Rows from block 4, named by matrix and row number. Rows with one number belong to one neuron. Each number is 500 + 25 x the weight over the matrix's rms, rounded and kept within 0 to 999. All counts start at 0. Numbers have three digits each.
# fc1: MLP up (model.blocks.4.mlp.fc1.weight, 640x160), inputs 108-159
# fc2: MLP down (model.blocks.4.mlp.fc2.weight, 160x640, transposed), outputs 108-159
fc1.196:678753447523600285370270371340299459504423572481583590425999655443188586515631537536779505566676515638507450503560373771388779542498483658443419519387409318
fc1.199:493504498500496494504501498496492504499496502500500492499500499518503493493504505498504502497497502501497502494497496496507495496496506503503504496503504500
fc1.200:440547506487576301359121399295769559499401513520513640478516888165519402593421621712502496582755478654494699445784562567688435597476449663342211512565437564
fc1.201:509489504500498503492493503492492499498492504491497501497495499491506501486499494503505504504504498493502505486504494510494510505502492503491498504497492495
fc1.204:527494501495421445530392542460568516493463497494477483518486538498514497483455525510520491516565473510496482520639483514432482484498498518502487497499441543
fc1.208:500499500500499500500500499500499500500499499501500500500500497501501499501499500503501503500499500500501500498498502498501501499501498498502500502500501499
fc1.210:500500502500503498497500503496498495499494500501493500501498501498499499503501501497500501496505501498502501500502499498497504499501497501497498501500499498
fc1.214:517420492499522481485538557514462484493499523487492476501524528505551453491535498554552495497542478505499486493512492491595455506534489473505483504502515463
fc1.216:501503510503503496494488505499495497498502500498492502500493504501495508502500499513502500502499504496499497495508499493498498500498501504510492506504498501
fc1.217:525499499498490509498489489480466490505499503479498498496493538523526532515480498505501503497517497500506505493517506501486481488499495492498518510476509492
fc1.219:498499501499501500502501500499499500497497500500500496499501502503497501502499500505501500499503498502500500498502501501501501502501498501498501500502502500
fc1.220:499500500500503498500500499502501502501500500500498499501500501500500499501497500501500499500502499500500500498501499501498500499498501500499502498500503500
fc1.221:491489506496510489502504481496509485496523498495498512502510485501510513496481509504506513495517505476498509489502499497519498478510498511513491505509472503
fc1.223:465438490506551479432528529425553522504475519419498473473549506499504533478479505506517507524557509517507519485590460491453461490505471537446499511482462482
fc1.224:502497502501499498499500500501498497498498501501501502499498499499500501500500500501498503503504501500502500500500499500501501500501501496502497500500500501
fc1.226:499502502500502498499501499501503497500502501500500503500499501503500502498500501500500501500502501498501503495503499500502501502504499501500499502499499503
fc1.228:499500499501498500498501502497497498497508499502495500500499505501503498500496498496504492501501503503499504503502499498493500499499500496493499499500500498
fc1.231:510489499501500506497499491502497499503496499501489506495498489505488506494495509509505490502515501490496507499518499499513505494482503511490527503498501480
fc1.232:509481497497505519483509486501510502500513499503513498497496492511493500517512513498504504506493501499497504497493496498501510504480514497477488522503504511
fc1.235:507542499503531482491494479475515479502484489482483496487519535540479457534473494526508504513546505486508494494498509486463488520500496504531505510489531534
fc1.236:497472514496448376458467430348479482506451512480472522496480709672446473452513528494768518529485513610510505499497496590611474334502498588504548537560481472
fc1.237:499491502500500501494498501499495497501499503503512503498503502501505495497495502495504503497500503500503501498496496498498505499494498500499507497504503503
fc1.239:524519516505514450511488515490493504500450511481520496492535550509564456509495509498551500524573504515500480480492500480421494491502490509495458519523471425
fc1.242:499486494504473481495496497474508475502497491500506505507509503516511503498495507508507503510509504526501497491481499525539497502503509504487488505494500498
fc1.243:506500503501500492495505498503488495503495500506494497502501499500497501507500499493505504500498501498497509500502499496507493497506509504501504503505497495
fc1.248:556714505449801558553665581281409411496486531292563877406595912482465595087561576360999498463737483361497719505333235536406588392497498540465347490643575536
fc1.249:498502499500499501501500502499499496500495499498501498499498501501501498497498499499501500500500501503501504502501500501501500500498499500500502502500503497
fc1.251:500497500501501501502502502497504500500501499500497501499501500500500497498503500501504499500503499502499502499499500503500501500498499499499503499501500499
fc1.252:501503499500504500497500499501500500500500501500500499500501503500500501497498501506499499501500500498500501500499500500496500500499500496499499502501499501
fc1.256:500501504496511495491485500493513499499501502495495495504504502505483492499514511489491501503514494495501494483520503499498492504495517518489499504509485506
fc1.257:536509494491528494494484509477519512500510499510508486505520522490502466474486499521530504496514500508494485477491518520529462483491503488494468496509534549
fc1.262:496500503498510501500484497493512503496489495496481500503503490506502490492518505502502507497501507500502483486500493509531511514494495500499500493506506503
fc1.264:499505499498510497498495501494502497499497503503494498499496503499500501497490497502498501499507501496499502500504500497503498503500500500503502503497501498
fc1.265:481503499500508509502504499498517500497495502499506508495505493510494504504505498499497498501497495488502515490508497502492505499511497505475494493501503501
fc1.267:552453474482485325448414332408374469496424519484536453469423826480419422529503574369570510562531490599499628461575438586558389514475525613438544521542441467
fc1.269:495474485507419524511387452430556512491449501441573481475507704510581576539495527487645503524577505531500460506505499469417485521509486564507575519494496540
fc1.272:494503496499500497502497495496507498501500503503507503496498509499499500493498503496497499500499500501498505499502497500496500503493504497508502499496502498
fc1.277:499486496499507489499511497505494495500500500491489501501505496507504514514495503488514498502508495507500493504510489498489496500502502510502502500506485511
fc1.279:508503498501512489509484502496515506503492506482497497490498515504495494489485510520515504502521502487502500497492495492491500497507500497491506503504505507
fc1.280:505496496499500505502502501499493497498504501499497496496497503503508498500507501503503507501505499502498499496500495503498498497500498502501502498506496491
fc1.285:501499501499504501503499504499499499501501502499496500501500500501498499499501500501498504499501499501500501498495499499505498498498499497500502501503500501
fc1.286:486507513506556503480499486466496496496520503490508508496482593463514474502476491503524495501522511509504491493509504546498443459495497515446501508491477478
fc1.288:498504503496514503501513488498512492500496504507492500496505510501514504491512493487502491499509500490504502500493497518498495481495495495500518504500492501
fc1.289:502497500500498500497501500499502503501495499500503500499500501499497500503500499499502501500500498503502501499498500499497497499499502501502502502500503499
fc1.295:493500499502500494498507500504495500499499503506497505494500503506503497505516505490502500505504497499501501501508497497495504492498499498495509497508495503
fc1.297:513486490501496498473468530489505496500517504506522523494525538518517473517472521519524511509510511528491474486508488491512500490514508514504537514530477530
fc1.298:498509518500541515450499521480432496500448517492510534518484579544494552476465522494553499529486504477498483512573506511423477513501492537519610514490448546
fc1.300:502498502501502499500500500500497493503497500503503499501499510509500501502500503499504497500498500496498502494493502497507499497499503502504493501499499499
fc1.301:489496497498512502497498504499489496497493504496501501505496501503505499500498501498501505497504502500499499500492497499498498498498500494502499503506503501
fc1.302:502499497500498500495497503501501500502498502502500502500498501505502500497500501503504500499501501501500498499498501499499499502500501498501498503500502500
fc1.303:501508497499498498491496495498488508504505500492497507491495522499499504495498499510506501502494498492498496499509503487515492498492495507485493507493513497
fc1.305:494493493502493482476470485489514502501478504504516511495494490506504499487513508521533499510527506492493509489510487490494509500505508511490480508526497508
fc1.307:503501499500500501499500502501503505496497502500499499499498495508501498499500500496505505502501502499498500495499500502499500498500503503498505500505504501
fc1.308:502500499501501495496500501497495500498493499499503504499501502500501500498502500500503503503501500501500498502504500501497503496500499499503498503503498503
fc1.311:495505499501499487489493493500501497503495504499499500498494500498500503497494504501501499505505496500504500493503499506500500502508501494498495502506510500
fc1.312:502500501499502499498500502499496499502499499501499500501500501502499500500501502505499497501501499502501501500500502497502501498500501500499498504502498503
fc1.315:493503503500499497500498503503496496498501500496505502503494503499499500500504498501497502498509498500501507503495498504504503495503497499498487501503501497
fc1.316:500485500499504496492499503495507501498495501498502505499503506504503493504500507495499501501511496501500502499495497500499496493500496504506497501502504505
fc1.317:505500499499501497498500502498500498502500498500498498501498499498503497501502502498504504500499502500498504499500500500496500495502499496501500501501501502
fc1.325:495494498498508502489509497502500495499499504501490505502506501497499499492502500497508503499504495500503506499505498509503491500504501505498508505508496504
fc1.330:501501501500501504501502501500502496500500500498499502501499506505500506494501500501501495501501499501499504495497501500508498501497503508497498497503494493
fc1.331:491496491501428445505481515506526522489473495508504448486521550527535542585427520439529514518608507516497488476542478515487503543510469495394605512559492496
fc1.334:500498500500498500500502503499501502499499501498501500499500503499504496499501499500503499499504500498501503501498499498500502500500500501505501503498501499
fc1.336:500497500500500498498502501500497497501501500504497499500502500497497501499501500499500499500498501499503498503499501502498498502503499502499500505501498498
fc1.337:499497499503501493500490495496509499495490502489500499497496503507506503504490498501503501500498505505499502495509502491494507510496497495509496512495505493
fc1.338:491493526489475525500449481491533484503524498501507533496510514546433535498505500558546493500522511513489484513501527468578499491491484511524451501511480501
fc1.339:502502499497508500498494500495501500500502499500495503503502505501502504501500500500501498496502499499499498496501498498504498504502504503493493505496499497
fc1.340:563258509529558290374516272224507511496478554471591502450528706635361429546331520556999501567908526541491531498587555542578328484491405703321551518478396490
fc1.343:492493500495505493495489509476514495503489505490491512504504523502518503487499501513507498498508501489497514502512493490500481502505511515521521514504493494
fc1.344:499496499498510503496489500497500503495494504498509502501503494506496501496500503498503498498502499504496501498496500498489504501495502503495499506502503498
fc1.345:503500498501502501499500497501506502498503501499497499500504500502498501498501501500499501501497498504500499499496499492498501499498500500504502508509498500
fc1.346:498499500499498497500493503495502505503500500498500499499501502497496499500500500506506499502499501497499501493507498494496504503499501502496500501499504500
fc1.347:504499495499505493484504498492513495496481505488513501504496517514514501481495500507493500504516500514495516501486497485486474493514497506490495492509492488
fc1.348:484461504504493483500469494496486487490520498491497472500479527497495539491485505493521490509549503504497491503515482497507486478490495496491508496519486497
fc1.350:502497499500500500500499498501499499499499501499498499500501501498500500500500498498501501500501501502501498497500501500499500502500498501500502501499502502
fc1.352:480529496498504489482483503485519488498491492521458507505502500528488515508483494487516496503510502513505486478521507513538494494468518501485499504499501517
fc1.355:501498501499502499501502499496498500509506500499495505501501502501498498498500499496501503500502498498502499499500499505503498496503500500494501502502498502
fc1.356:500500502500498504497507507493491502497496499498495504499500500506500500497496499498501497503510503508500504502501497497489505493504494503495503504494502494
fc1.357:501502499500499499495499501502498500497500500499500501500500500501499502498501499499505497500498499501499501499504499499502501500502500501502502503500500498
fc1.358:564515511503487471486487503479563492505457504476479507507505507482469478453520492519518496523493507529499553501534498485514469494503510525483538503512500461
fc1.359:494497556516540430426405427436492521506406519430534494479549811624575490429498552513692510552658527536501509494650486598313547388465455515422440564583386494
fc1.361:501429526502524478465500488470535512494398512496569513491526491540497508514573506508544497526595497515489527492520499593507492603523467523517561505490490444
fc1.363:503491502499506488499490509501500496499502506501508500499497512502508499502493506497501502502505500499501490501498499498503501503510503500491508501503494504
fc1.365:488491504501507504501498494506499499497493504497504498497498514499492495496508496506505496502503497499498508495499499501484498502505502507486509509503491494
fc1.369:522473497493525508484531517498465509505509505496511501498516514513512510484506506484513514495518503512494493511526493485477468461499485511479483514486494466
fc1.370:505474514508538430486531477468520516498468513506543476475495522482512486482510504474521498503541516486506547483569495515482460485501456533480478496486478556
fc1.372:503499493496495499494509496486514495498497505502489506498509515527525491483512501488502501504511502502500499497514499498489504508509503497500476500507511501
fc1.374:495501499499502499499499499501499495500499500502498500501503507504504500496503499503501496501505502497503498499500499497501501499496499500505501500497501502
fc1.375:503489499497509485498499506495497499496511497491496501500503506508504503507496505497500510504487497513507502504497495497492497501483509506497506498508496509
fc1.379:503503490505512457491455516487467494496502505482503487508494488522494538516482511510537500487536505508492501498496497512499489483497479505519485491513476491
fc1.380:497500501499497501496503503498499502503498500501500499501498502500497501501498501502502502501501498500504504500506500498497497504504501500500503499501501504
fc1.381:595622474472386284390504464294454514507616546501452550444528740548387392515324577427848510482605492580515565511753474620399347516528442690185506522556455510
fc1.382:500498501500500499500500499501497500499499500500499502501501499500502497497501501502501501501503500499501499496503500499499499499502500504501501499502499499
fc1.385:504500500500501498500498499501501502499500501498500499500502500501499501501503500502502502500499500501499493500497500501500498501501498496498500501498502500
fc1.387:464502478490520488483405384409522525504449531462502494494524667675483636553364560433608520526713475579501441456333487406432497442506510594411504519574444540
fc1.391:494493510503505485488477504495495511496493505499506505492499512501502502461512503513500507497512505493500490486489498500502492488510503512507492503485512505
fc1.393:501497501500503500500497500499499491500500500502504501501502500496502506497498501501500498501502501501497498497504500501500498501499501500499497499501501501
fc1.395:501499499501500501499501504499501500501500499497499499500502498501498502500498499501501504500500499500503501500500501497499500500500498499501499500501505499
fc1.398:498489500500512518495506505492489506502491504493484502499505487514494502495494497508511503502507501507499485504492502502510499517513497497501496501492501486
fc1.401:499506500502508503503494491495503504504490502497497500501496500505500501494498500506495503501509502504501508499511503489495502507494502493500496501500500500
fc1.402:501492501500500501505497490498495505503495499495501504501496497497501508504504500497495502505500500507499501498502500497504497494491504504505498505502496505
fc1.403:514489521501544506489490515462514493514581502524503511489481529481451485506474501572499497527564508509497506494575481527434492500490496514503521517496499518
fc1.404:501500500501498497498498502500501503498500501501501502499501505497500496501500501499500501500501500503500499501499499499501499500500501498501502498500500497
fc1.406:423358501498447351443601457359375486509449479520558512533561643560499430540482535485534509543602489557507539533583499491480482536496526539495438510492519549
fc1.408:494494503498503505494494512501492499499497503507514499491506498502496514493492498499502504505486504497498500491494499491517502492508501507497510510501488510
fc1.417:500498500500500499499500502500500498499501500499501499500502501499498499501500500499501503499501502500497498498501498501500499500501500501501498495498502502
fc1.419:496498490498508494502480503491496495506490498500492508509496495507499500500492503492505504495502498511500496507509496495509505500494513506519507493501505499
fc1.421:484282616458768448562741457277614540496511469403594999559000918468578464450373573503999497505811485411496098501441469291722330427489487487478369488803584519
fc1.427:488481506495525503464464531477484487497500509502483496498489528506483519457408524430588504506504500519495536479530501504483519429507464518444525509540513456
fc1.429:500499502499498501502494491502501503498501501496495502501496503507505506503500504504500498501501498499497496501500501503496501495493503500499497509499495500
fc1.432:506497497502495493503499509498512488496495502495500502490499522509515500504502507508501500502505502503494494505486504502515499504504507510506500504502491489
fc1.435:504499500499501499500498500498503501502496500499501502501502499500500498500499499501503498499499498501501499501497500498498500502498499502500501502499502498
fc1.436:473497496497486500484522469453482488497503519493472503504502576527499490470512523519542492487509505489497562493574483517503494525494492526518503512504498511
fc1.438:504495505500493500492496502491511505502491501500501497499502504500499498496500499502499500500497494508498499500493501498497504499502503501513498511501500499
fc1.439:497503501500497501501503502500499502501498501499501501500499499500499501500498500499500501499500500499500503498497501501501498498500500500503501499500499499
fc1.440:505492505501495500495502497501496493495500502499498503501497497502509509495496499506499510500505502501495506491492500501507506504506497497496497504501500499
fc1.441:489488504504507512508500491510501511505504501498491499505498520520499521481483497505514487495526496498502506501494506514533499490492491500489500509495511485
fc2.196:500505552512581497502910502496947502495537416496578477514999494636510484507495464508459486520509471502477752508396516598526501442514415488490514483496237443
fc2.199:502504483491487498499507497513485502503501509515508513490497500490509492494505497501485494502507501502509514501520503524497479511495507508502491481499494495
fc2.200:535413549421515301500363502650305637524652557307611629497734447752497501710437633772341509517516625450542427507559422479535462602491450510524749605521180451
fc2.201:515510510536518509492496508493516502501508505469501499507503512501495480495503519501490496488513481491515497487497483518514497505505504493502520486504496523
fc2.204:507506592543469524483532504473471532499474640504525510498420506518494482423499541493502494458483401462502533499482493537483502507515578500533488553515536500
fc2.208:502501501503501498500499500500503504501500501496499501502499500503501499499500499499497502498503505500503500504504498503502498497500501499498493497498499499
fc2.210:503500509495496501503507501490495494501498490496496511505502504500501497502503501499508500494494508501500498507507507508503500499498501503500502501499502498
fc2.214:502514466501478506497469502439530492504537592522517456479505519600487477492506519531473477468483600515465584412460504443529496497487465527478506488490453589
fc2.216:496500490504486489496499506502505497507486516497494499501497491482496496508502507480498489494508485508497500500503503508501498494503499506503497512494509501
fc2.217:496499516484510497505496497511515481504496513513505477519505507541483501498499496497485486529481484500490505497498495505501519494508552500503514525499520486
fc2.219:501501502500505503500499500494504502495499499499497502503501498500503501500499500501497501504501507506501496503501498500501499499499497499500500497498500498
fc2.220:502503500503497500501502500499500499501501502498498501498499504497501500501499498501502501498503502502501500503502500502500500500499501502498495496500497501
fc2.221:506499499478511481517514502499476484495511498508494502496501484499505491503500502510501494546502534503515482509536505524495499508502501497489521508496539530
fc2.223:524492396503496436503459489514537498483505489501521518486596455436491513572504480543457520486489468479475542426455485551480455507516570577517477590522556514
fc2.224:500502502498501498498499500501500502502501500501499502501498499500499502499501501501500500504501498504501501504504500504502500500500504502499503503501498499
fc2.226:492501497496502496500497500499504498504499486497501503498501500500501494493496497495499494496502498501499501502501496499500505500499505498500500498500494500
fc2.228:502498497501504499506502502494501497500495507500496501496500506495506499498493499497505499497508499498501497508514505500511501502501509499503496492500499501
fc2.231:508502491492514492502505503508507478493500510490511506498494496481500504495496492486493515486491492508498507518523512502488499500502505487501489516517495491
fc2.232:499496478495506493517487498494474500490498503505497508459513504484502502495489496495483531522506494496518521502509490500500513492511478498509515453486515503
fc2.235:509509477483496479519577498506500540518503514483520503468464498463525471485484533534636553538528528493513483500505457463487469496497524525500503478504553517
fc2.236:494496483745535644515409489509583583508612384422567544629512299545522505533524526470484522391477484507516506375385550545499456501479475476566383583519338505
fc2.237:497493503503509503519500500498508498499501497504499503497501499499507498509500497497504506503500504501505500497502499500506492502502502493501505498502501499
fc2.239:512490506481501522494467501450456460504534585527458477489611438480491514453507473501448517427491576423459390479512518488531528477514533478466616468465533495
fc2.242:492496498453510509498522493488532500496497414516502483497478518551490482517492518499514487515485466494542510517498471525491470516491504477512513500502512507
fc2.243:501494498500513484488496501492514497501490499512496500498502507509505493503495523494516501498506493507507510505506488510477506502503498494481494490499505493
fc2.248:496498502495487713497140500510599513500437512523457512499750482477499494548517508531483501424501521505495580495551500365490502515500625497520452517496251499
fc2.249:497493504503500498500504502500501501505497506503495502497501499496503499497499502498503499500496507496502502504508503503499496504499498499499499502500501501
fc2.251:501500503501498507498500500498503501498498501499498497498499500496499502500500499499501504503501496500498502503513505504500503499500497499500497498499501498
fc2.252:498495499500498499499499498497499500500497500499501501497500501498502502499498503501495500500503502502500502502504500502500502501499498501500500498501499496
fc2.256:497489449495506494510530495501507503511508495530518501486490519491516493512520502525506488502502506506519492476501499498509498482501506495495509500506521496
fc2.257:516517561511457516505453509464497500511540495468497484464485499534538484500536452559509503488481521507493510533454515532472481535519525494490478527502545469
fc2.262:502499499524512510510501497538499488510485493509505490490507508498480520496510506503498480502501490503510486480491505512478505503492499509501501511518504490
fc2.264:506500503508500504502505499498498500502499492493497501491498505492497498504502497496500500510501497506504497508503499504485490498499491494507500493499502503
fc2.265:511497507503502515496502496489486511505503507508517505491499502502490499509492504484479497515500507509501495513496485506516516519496509495502484480496504505
fc2.267:498508291524500497510689492487526483498286568540557378496453334487481499467520609305611410447504415499553237545350306577518486551521660507621667492504530669
fc2.269:505536449288549463543513522484523484517667540587520512495414657501497528549495439520573519631503508442463511436403528417506521525509378502490415513517595539
fc2.272:499500499500506504493504507507496504500491496499498498507498501496507509490503495495494509493494498502499504511505492499510495496501505500500510495501485498
fc2.277:514495522501507499489502504511499501489513512460497489494497493492499500515500516499506491522504490491473498520497494511481498495490510498502498492494493505
fc2.279:505507472495500489493503500521489508501506489497491499491493501503498497493499495517472522485502500509499542510523501508504505505497486505498498497498496511
fc2.280:501498497506503497506495497496496510503500497503500488489500500494504503497507502498498497498499496498502505503509498502506499500499498491495507495503500501
fc2.285:501502495506501500501495500496501504505496502494497508496497505501499506505498501500499502506497501498506501501509500496502504501498502498501501500498507503
fc2.286:496503557491535509496568504536371447503525541555508487511494502482494508515498490517472480426494471480469489498508543442462493478506479499505510486502530531
fc2.288:488504500496510485510500495542505488498520471512509503504506505489509489507497497509500504495492494511506500503492505499514494501490478507515508515502503502
fc2.289:498499506502494503502497504502500498500500498494500495499499502497500501493498502502501499500499505501502503501502501503496502499498504501499497499499503499
fc2.295:498504510485516496488512500500512503492502511493497500499494500502498497493485495522504502490492498495503502501485506522506494498495489485505476503496505498
fc2.297:507491471526522496512493496552529495518485468503518508513534459528507505507523465511467535549531558486521473504481509541464512486478423474491486439489461477
fc2.298:511489448526494512483551496537541574477516503475502491463509497527507490434503477432613506556558472474523559457401556420545532505501483528511414543497619578
fc2.300:494506515506502496493499500500500507499498487508494496489495500492485501502495488504499495505496496501504501497503506506503500500500500499499502502499500500
fc2.301:503499497511492493499502499514503492497498508498505500501499497499501502498499488508504509502502503504497498505515507510497493500498504504498496498502498493
fc2.302:500501494498500502503500501501501495499502497503498495492496499500504500500498499499493499502499501500497503504508501505500500503500501502496500505499500500
fc2.303:501501513515503499488495491507509479490497507492491504497492520492502483492503491509506468509489499496515510496490494506490507499497502486489501493503499493
fc2.305:507507502491493506487510499514534518511503504498514502499522525471498509503500481508501480519523479490474478551460483533505508493508541512512491504488479486
fc2.307:500497505511507500501502502491492505505506502497504492495495503511498505494501498498503500501504497500495505505501501501510493504500507502499496508499506503
fc2.308:500501502509505503500502506497501501499502506495497495499499498500504499500501494498498505499507496497503503502504503500494501504498503496499502502498498496
fc2.311:505500503505503503515498504500494499506493496495503501499503502498501494490491503494497504502510500498501503505503521503506500499499513502493509493500505495
fc2.312:499500501506496499503503502498503500501498500501500500502497500501501501502497500503504499502497502503503502504505499503498496500499496499502498499502497499
fc2.315:503505492502499501499506501505500502500500499511508491502498502507499497502503505503507510497502501493486498508503507503500510498501499498498503497497496501
fc2.316:499502488496500496500515501503501481504493500505500512503496511493496504506505501486505484507497506497496500500502492479486506504499499502508490513496506503
fc2.317:500504504498502504499495501502503500502491505495499500503499502497503501497503499500499499498499499502510502506511501509503500504496494501504499504501497497
fc2.325:491499494513489496505487498499490488491507510501495499492513505489500497500501506506498507494500489499503497497510503503495506502503491503499504491500514505
fc2.330:502499491497502500500501499504499503499493501501501502503498500497501494499496494502498498495499506500504503501509498502502500500498493497501505495500498497
fc2.331:514512519401590457472609509400480435455503523488545552565454347334483525519489587514457551488521643546576454404515542541520498509481509527512411424499463439
fc2.334:498498506499499500502501500503497500498505504499499498498502500496500500496498501501505500502502503503496502503506502501502503501499506499500502497495501501
fc2.336:497507496500503503497505500501505499500490495501504499504496504499495499499500501503501497501504500503495499505502500503499502503499498498499498496501494499
fc2.337:503505505510504512493496498497515501505496505497493504509498506503506499518507503508516500494501522504512506504490501518497496498504495499502512502499501495
fc2.338:483499511454460509507484495487529443522474507504497538553435507521527506484529479434537554449567556510484539491504447447513477478489602505488530535512547495
fc2.339:499501498508493503495499496501492503505501498501501500496501498499506501501496502509504497503501499498504503505507499504499504503498510501502502498501499499
fc2.340:481520448545600432508247485530701431504645612515499582553285351532521492592525493600342512486477461494463397360338378203470497560515693494524555470481517482
fc2.343:504507505524504521499482500496481515495503478463485487521515498512496500499514507488487490510489506491495520484521514522508514507495513491500507484493523503
fc2.344:498496507512497501500493500488514505495500481500492496486495506498493496499497498501496490498505493498497495494489496508508498504505508509498502513505491489
fc2.345:504496496497500497494502498498497498500496488505501498501504495505505500507495488500496496501509501499485494505508497504492500502498501503502501493498504500
fc2.346:504499502501503498507499499506500498500501508506502495496501496504500502496495517506491497507503498501490499504496502502503496498501495506499492501501490501
fc2.347:486510488493509496489511499527476510504499498504491519505504497506503493490498487503486527504488482501475503512530494478520497495498492471504505509492493495
fc2.348:491499494483509502501506496487500503487500465478484496520473500513470506516487529512574516506506494503478535489454490510502510484497495488490500521496521496
fc2.350:498501501500500500501499499501503501502501497497498497498500500497498502499499500502502501502500500498506502504508500505501501497498500501500496499500499497
fc2.352:492501480515451507490540496530487497525472531535492538507485502516493485493494516503513472492507495482495519471506484509483484508499475492505507530513482478
fc2.355:503496507507505507506495499499506502496501496499503495495500497501504498511500497510508496504504496503513501503503507502502491497500511496492503498504507500
fc2.356:494497497501494497515496503494515502497507500497501481496499508498516497499501504506490493505509509497503498506508496508503500493497508492517497487483515501
fc2.357:501501501506498498498502500497500499502500495500495499500498497500501500497500502503504502502498506501502500500504494504504503501502505501500501497501501497
fc2.358:501493542501510525509476503512441478498546521462501509528514485496494493475531518492532478484525483483553499502512533427494516502511420481502481469511527493
fc2.359:484526369498546498510746511572286455479516526491435416360515449414508518531520386540637534477517530509601550522714505367478516367523594524455446486521607481
fc2.361:497508491506449567505536505593538548506475558546500579601448482518463531411516460455399459518499367508482468457447519525549482499488423507573514613495625531
fc2.363:507499504521503508502505501509504500505499491497510487503496511498505499492507509495493505506498493501498485502508512495504504499502493494497514500503492488
fc2.365:494503523490488505516488498468531500490483510498486508481494480497500498498488517516495502498476501492501513517493494524507518490494501490505502488498493491
fc2.369:503511518516519502492467511525545539509510520485510497440488513496500511443501495510489481541509454500498499507453493475513513524499490512522488494492452493
fc2.370:480490458534523532519472507495550447529448497492533488559510445565483499497499455528443538422480531474495472500415457457494469525478469495498529528507540407
fc2.372:488492507523502512495478499498488509488498526502472480501504520489493503521489526490519464514515508513480507498509482501492471498507511515500473516495499509
fc2.374:503493505501502501500505508503506501504498496494499498497500495498510496508500504501496506505498496503500498508500505499499502500498490499504498498501496499
fc2.375:481507531485482496515507495488495488501492509496494502509505502518495499497503498491479506500535474504496487500501509493494497499494507495500490488489502487
fc2.379:514504514457477510486531493506545513484510518494514527519474500480506490493509490497539497482500503494530484511436493553509489519504484505534484534506523531
fc2.380:496494503502501498503503500497499499501498501501496498498500499497499503501498498501508503504505499501500496507508501503501505498500506501495500503500505497
fc2.381:512534440309623662503653478341541557487510666562524384417254374654508512475551312245455422373489571525470571452256650305543577380532529358428405674545766361
fc2.382:504500501503501501499501498500503499503499497501497497500499506497499504499501499499501503503501500499500501501508501505501502498499501500497498498502500500
fc2.385:501497498500497501501500502497499504501497497501496499496500500498500503499504503500503499491505502501502499503509499507501503500496509498498504496501501499
fc2.387:519481605368585416518456477498452537499513571477511565605663680515510491507549434646367450436529379550478409490480528495485493490523525559479507466469363645
fc2.391:487485506497498501500522509512495501497509522511482505472482486511497509490509485512506510505521507491529498504484512480495497500515503507515479528496546503
fc2.393:498501502500495504498498500498501500500498501496498501503499502499501496495496506500498502502507505504511502503509503505501499501502504498500497494502499500
fc2.395:498499503500502495500497501501500500499499496499500499499501504500502500496501499500498499504499502502498501500504498505503498500498501501501503500499500497
fc2.398:508505507480502499485514497489493510497484488478494501509503501492514505512498512490492517481515510503495489524489513479500501506496485515501509500516512518
fc2.401:499500509501494502505496498500505491501507494504492503502495498491501500499498505497487512509497494506488514504501501504503502503499493501500498493502497498
fc2.402:505509505509507494508497495509504501506493501494501499502499501494506497505504512507496488493505509492499504498507499487494499499499507500503501486503488503
fc2.403:484472500469457518478453492507416492480537490471528505462517565577505504493512451485483506547455499490503513487491519514508469515502529460510560532506535467
fc2.404:501499502496498500498500499495501504499497496501497499493497497499496503496500503504499505502503500504504497504504500504500498499499498497502492497498497497
fc2.406:481477493587405473467306488456676412455552588548532478557714597380489510437487552491496453495494552535390280377264547450517529456490377465456419439484580439
fc2.408:489500492514503508482505503500501505488499518495512509505505511483501492487499498493490492486489544501482491507494480512510517496503542502490491510510496498
fc2.417:503502505502498500502497501497503502501502501499501502501499499498502503501500501499500501503500505505499504501507502503501500500499504495499500500501505497
fc2.419:505507499491509500500507501499520491491501496491510501503488494492496493491506501503506483500491507497499503484501505510497507496501497505507506507498515503
fc2.421:500499497492539528502000499503000503500596482488509499496000502497502514501509500506481495489499492496504000502401496734504499487491586504503512470499810493
fc2.427:490506509466624484482372496460636466533546365481497451563477608518503488512456552445537582389497487440456384459522497419451515499515533514508564573532424507
fc2.429:498500503496500495507495500507499506503494504491500499499502519493493496505497501492503492504496500504509497510507505497501504507500505497493501505500503502
fc2.432:498502498484482501492506502492503492497488530514495487505503514489503499486488506493495503515498511478493511489514497515495493509500488503495479506497509497
fc2.435:504501501501501500501500500499503497500497497498499504495500503497502500502498500500498500502504505502500501500506501503499499504500500502497501496497501499
fc2.436:496498534350497496477465502459562532478462489491496501511455533525509520475498542541489493478464482503574549477485520493488474507494557489507495466495484433
fc2.438:502499490499499500498498496499501507509500488502497503519499508496510503506506504507499500501494492497502500505488498498498498494497501501496503516503494504
fc2.439:498500503503500500500498500501503500501500497499499501499498502502499502499500501503498503502502506501500500502505503503495498499499502500499500502502496499
fc2.440:490503492506504502505499497501503507506509508506504499503493497506501502501505501494503518510505495502496499492508506508496499504503495505501508508496493501
fc2.441:524511486511479477498511496497513492505499512492520492465506508525504485516533492487488440506483519502516503504487495477501520496501517501511461493488529498